From a checkpoint of a small contrastive image-text model.
Training: soap at rate 0.0017, 5800 steps, batches of 128.
Rows from block 8 of the image encoder of a small contrastive image-text model, named by matrix and row number. Rows with one number belong to one channel. Each number is 500 + 40 x the weight over its row's rms, rounded and kept within 0 to 999. All counts start at 0. Numbers have three digits each.
Before each channel's rows are labels from the 100 images, of 14976, where the channel reaches its highest value: "strongest on" is what is common among them. Only what is clearly more common there than usual is listed. The data: flat shapes of many kinds, plain or patterned, on busy backdrops.
# convs0: expand pointwise conv (encoder.blocks.8.convs.0.weight, 192x32x1x1), inputs 0-31
# convs1: depthwise 3x3 conv (encoder.blocks.8.convs.1.weight, 192x1x3x3, trained with AdamW), a 3x3 kernel
# convs2: project pointwise conv (encoder.blocks.8.convs.2.weight, 32x192x1x1, transposed), outputs 0-31

strongest on: count: one
convs0.109:470477541475492410537508460534464489487517528500467536544431505472505491522533556456434558427552
convs1.109:535495537502555543570544503
convs2.109:524495493536553464551523528503543535482477487493506591551499560488476482433517481510503382525541

strongest on: yellow shape; its colour: yellow
convs0.52:482500491561535528519520513473423518492446529491502497556490465434572488466555566549544473554553
convs1.52:479504518460562422527464513
convs2.52:464476512441431559472510499519425451494545528497527493535492493520549506519403432492451464482455

strongest on: count: one; its colour: blue
convs0.12:482520441467455527513488472502526549529515506524559435476506394503548439500534500480469543446566
convs1.12:451485531453484566440514513
convs2.12:508569517504471432455470468438499555490504549492533524422497519515490554570496533519542432540538

strongest on: count: one
convs0.92:425495528601507415515477439551486481549486461505529504445528454504465509486549547509503452495513
convs1.92:481501558514445432526523541
convs2.92:526507540588524428522537487498507531437529499476512491483499463466551480585504456442481571447493

strongest on: count: one
convs0.124:534491409478451491494412535486515495486509536498504477468562419548494486482413479525557471486510
convs1.124:534477430542465490444509538
convs2.124:516518535543509425458491503502505459429398444440486554511542468479528513472536445479530510500456

strongest on: count: one; its colour: blue
convs0.111:450488442564499537451517534445555469503453481494473535440451456491501436558441504473501494482565
convs1.111:536474586482467528457476481
convs2.111:471486502464589506431523513488469482513484456493462550479468449528534488464449472612472544538494

strongest on: red shape
convs0.25:461502485515527470458510481419580541538495476536537504476480535585486572549530485540492569486533
convs1.25:535522545466442430486508533
convs2.25:508476498508517500527520569456362539453571498578473528506526535528494495510511473539483522526517

strongest on: red shape; ellipse
convs0.41:518531528502523486456495475470519489500448510494569492575521523453461533514495439422535450587436
convs1.41:556500432553455509533498476
convs2.41:479438484526495577507549516538582521562506435517540433450481549490535575504475499536498489498484

strongest on: green shape; count: five
convs0.130:472452467484502454466485545481475495513506485590580529577419519457541519482467506514523456445525
convs1.130:523557442426474522480485488
convs2.130:547476503449465546531505462532500417502496464486528516558430416496503474519431442539450480483480

strongest on: red shape; its colour: red
convs0.80:544442490518474469526528466448494526503502555527522481524482495503457557494438447397575504485434
convs1.80:516532557540474485478419516
convs2.80:521483447499500556525445493507534502514568547537545434464491563465510523493518543475493444495608

strongest on: count: one; bar
convs0.39:573574528505551500486533550514473418483490487524512594517569513508492512448521536531491568496506
convs1.39:466528542533558525489496574
convs2.39:562530541545470514560524494477431415482462466459558467454517504482473476480564528525527481553542

strongest on: orange shape
convs0.96:491497537459525536541481449480499445566508529524548507488457513513617535466533495499517515451414
convs1.96:449449498509481449433460487
convs2.96:519554505499471518445457551567455477517513462464493580534442464488506502566404487533482514529481

strongest on: orange shape; gear
convs0.22:505491524508531576462503508497556514512561442408511505474519559532568554451492493557481553495529
convs1.22:531456540536438445512537518
convs2.22:443470480488445470544497530560413546495534500488568452556535558486520521525520451469465514454539

strongest on: blue shape; its colour: blue
convs0.17:523469530499502427582545457513526456507545526429503555453474464484512483413463494483520458473547
convs1.17:500563485548450479494440536
convs2.17:529495507453566546478492574500462530519510476513426519487447503517503413541448525561454531549466

strongest on: count: one; blue shape; its colour: blue
convs0.53:496460517477537502483517494545548434541465483433548550577472523513531447439421541511523498543517
convs1.53:555476522518487443541441463
convs2.53:512498508545514479470509557573501551515544511422455506503475470554505415555436533477489451483549

strongest on: count: one
convs0.21:476525457497597516506591488494458518488485504442565526480481452465573525481503452534556465517474
convs1.21:512436561552451479487490526
convs2.21:467567475478480558445491531552449511500510486473446556509441477507556485532409502507481505563445

strongest on: blue shape; count: five; arrow
convs0.69:526508547544483471562515503426508491507500587485500506473472509386419504503468549453520485508512
convs1.69:516534454534499476420466461
convs2.69:484463480489484452446499527531492562549566492458487527472548539567531405510435540527466535512482

strongest on: ring; gear; largest shape: ring
convs0.159:486452504518526519495528513455394520517600453420476450551502501510505477511510476498444519474449
convs1.159:431474518470532554492444477
convs2.159:473539513430503478428443510570428466472510450452447518516529446482553455488449489531537517489495

strongest on: red shape
convs0.173:448543412457576480474473500492453544499504466486560478449472474479451502514531503431537438462488
convs1.173:440463464519447445542517499
convs2.173:511494510504521537446463509553443491532547465457495549531481461580536466584413503538471523522483

strongest on: count: one
convs0.73:472509466477528457466543442531466514418538515511515556470509483486597451429547501497530524534451
convs1.73:467556526507454460485553448
convs2.73:486520521521472529466478525528402465476550515449497553517531489531591444568451475469498547524481

strongest on: count: one
convs0.146:434510561535481473553522404469525463507508422446481469522529493556487489476501518449459464484557
convs1.146:557539532457489545467459457
convs2.146:469541539474546528473595517437515440542474532521528449494509482502447569530532567506449474494479

strongest on: blue shape
convs0.123:586530471504448452562523411437498488527502483504544525473443513497475542549458527526534442477511
convs1.123:460435458457517505450540523
convs2.123:493454499495570482449523510518495528479503522563493505554528568602551511454545513476450537553464

strongest on: count: one; circle; largest shape: circle; its colour: blue
convs0.74:466430487534521439530495501427530437465557520546483480477517594537507536497501425509514472492541
convs1.74:546534540518449449472462458
convs2.74:516457486421516491512456498411555484507580479581531471453483580498496489477474513501478524506447

strongest on: blue shape
convs0.43:518513531471521518469509526516522413529504471504578479548527474527474527540479511531494537639510
convs1.43:429528500438537503447519513
convs2.43:488507503535513492412474565579648544520508501473465476503499517475503505515474472498489528479500

strongest on: count: one
convs0.132:502493495555557460558465423539481481483498495458478497478460414480504489564512558542470447482566
convs1.132:484462553544529452519471560
convs2.132:506439479476519479529556457485541504527495534526550418556555567489500497482556539463508486420451

strongest on: orange shape; its colour: orange
convs0.178:510529471573527475559509539553477490524550495517408494447491468568555578515523486508512558508502
convs1.178:548452458488442509541471543
convs2.178:537540475435560523438527554528488519513553482493455462501544568574536500510430542530511490519453

strongest on: count: one
convs0.38:470556575428465462526549563449568489519523504513538446552473553439513511520465536508509477492495
convs1.38:527549483504455440540455541
convs2.38:496555522502455547467488503538412488512503461496473555516414442481503469555416489538461487513461

strongest on: count: one
convs0.184:503547492488499528478454547502534505527448511493400477429575528467529500566505499545567443501480
convs1.184:507431530490476546480552448
convs2.184:508525502485401524477443490562504493455515481540562453530480467517480487496510536447478500394449

strongest on: count: one; bar
convs0.67:591491409510481572465402479474468524490461504492486478502514513501570557503482469539465495520497
convs1.67:438433534545518533525475483
convs2.67:447462483552469478472446523460557496469469542477444579526488415514520482491505487484484448455573

strongest on: green shape
convs0.71:484463443440488494398499530513518506565508437492465532534522450454457553484483457516442479461537
convs1.71:459445432516530479538516542
convs2.71:510472469512487582431532440458454517516501496525495549464500498508479498550445394526478467442468

strongest on: red shape
convs0.78:494527582446480499514473502527601495493499525491547530507549436511479481472575433467487512438467
convs1.78:458541501430504547444498474
convs2.78:519518490471480461455529468425492549502445494416511446422531482473491516588491524549516510485554

strongest on: count: one
convs0.16:524405472470495505557534531475510529463489561516574404546522474533544445475492507530516524468511
convs1.16:436514526431490531538546490
convs2.16:494485510538530465456503474487440551518484490532539434524422511512465456461574569514511486417537

strongest on: count: one
convs0.137:526444553515558450473486522457458516494490527523474542455529442482461476585593477446480485473508
convs1.137:456540436502543440507521472
convs2.137:506530481515477472491477548535547535463514551457424516371454513520491484465482422488501486494534

strongest on: red shape; its colour: red
convs0.65:543573437511525472447488457472480476486461478495475562574489509492485485496469519505574606472520
convs1.65:491473548476550459525481574
convs2.65:519436522483494526511509452484479469519553499533449431493575450478456494493536611534529452485524

strongest on: red shape
convs0.171:454419529505501469543456507528427491453458478450520498537487493479413472584442498455498520502507
convs1.171:485480520582478539448460513
convs2.171:469546506489505493452469527574479459527510499472503567488477479561541467526392451538440491543524

strongest on: count: one
convs0.61:570513532471487548505544567520504441506493549470488504483511546491556511441451583515525470456425
convs1.61:543473541577480465542520479
convs2.61:566502533538502509490520548516574488496456513505486433454533493470411451543567560509549519536499

strongest on: red shape
convs0.105:494511479542484470527405539539496497429484525475563474496484488537469482510539525505414415473445
convs1.105:484524465461543536425530466
convs2.105:449524503494530564405457504544447522509513450447504487501510507484549507427445427533541532471489

strongest on: count: one; bar
convs0.189:551469496551528481484418489471506473514414574517519533397483488466508523518482462502503494430526
convs1.189:425539527484542439511487477
convs2.189:515594510511481471466516538455477498436432479448516548503559436478493462495463463448567462509506

strongest on: green shape; its colour: black
convs0.148:539456517503534441523535535432474581460454490504484582494540494423528437492535521473503470538513
convs1.148:552553470483477445531459462
convs2.148:518478458392535478430467503546515482475482476472432497501527442572502444506465464491462470544489

strongest on: count: one
convs0.164:529510481516443508510538448509600511497520501514548489491525497571448528442516581472499430440482
convs1.164:534546526475478473569547460
convs2.164:511500495516497491507566519487532575531537482536488406509547476459462448504574573500538570514509

strongest on: red shape; teal shape
convs0.62:501531515492539538537556492467459492500478436484487459532502393562494489545542496582500427523484
convs1.62:484428483471562521498545538
convs2.62:506510473480488537472476476525473517498530510499443499459461501520571464599387485554507517567517

strongest on: red shape; count: five
convs0.4:542559464436624467494488487426465503476479475501520467514500517570479518543504443507495538528522
convs1.4:542539459541523540534462446
convs2.4:424479485508477422520482505551484519582431501495559498461463538549471463540483449461518489520442

strongest on: count: one
convs0.90:483512448524476497532582504464530500541557422446501435566471489537519479481491568443530543504518
convs1.90:527539515454428455505525545
convs2.90:540510504471454475462531515540514519512489499482489493504555492511475461648500510571504556468438

strongest on: count: one; its colour: orange
convs0.34:483508453477573472549496508553477487450482512593548473436495538534562483422482516476474507545480
convs1.34:498540455460473432477496444
convs2.34:491524493517505530468507526552422484470524452516453539545450441519542465557384492525487530529490

strongest on: red shape; ring; crescent; largest shape: ring
convs0.131:533543438443523499456484468444439493445476528510510454539535472508492507518558510559607504500464
convs1.131:559503453504534433512447501
convs2.131:475538527520437420420476497567552447483487505442488475512508475458528490488511417476501461443490

strongest on: red shape; count: five
convs0.102:521504538484596514534545534497465489462512465448512479441445569534499547497452563551494515456453
convs1.102:460542474450546457477558494
convs2.102:550477536448527455532567447565440518511501464481491536516447452536476484456547437500487575518501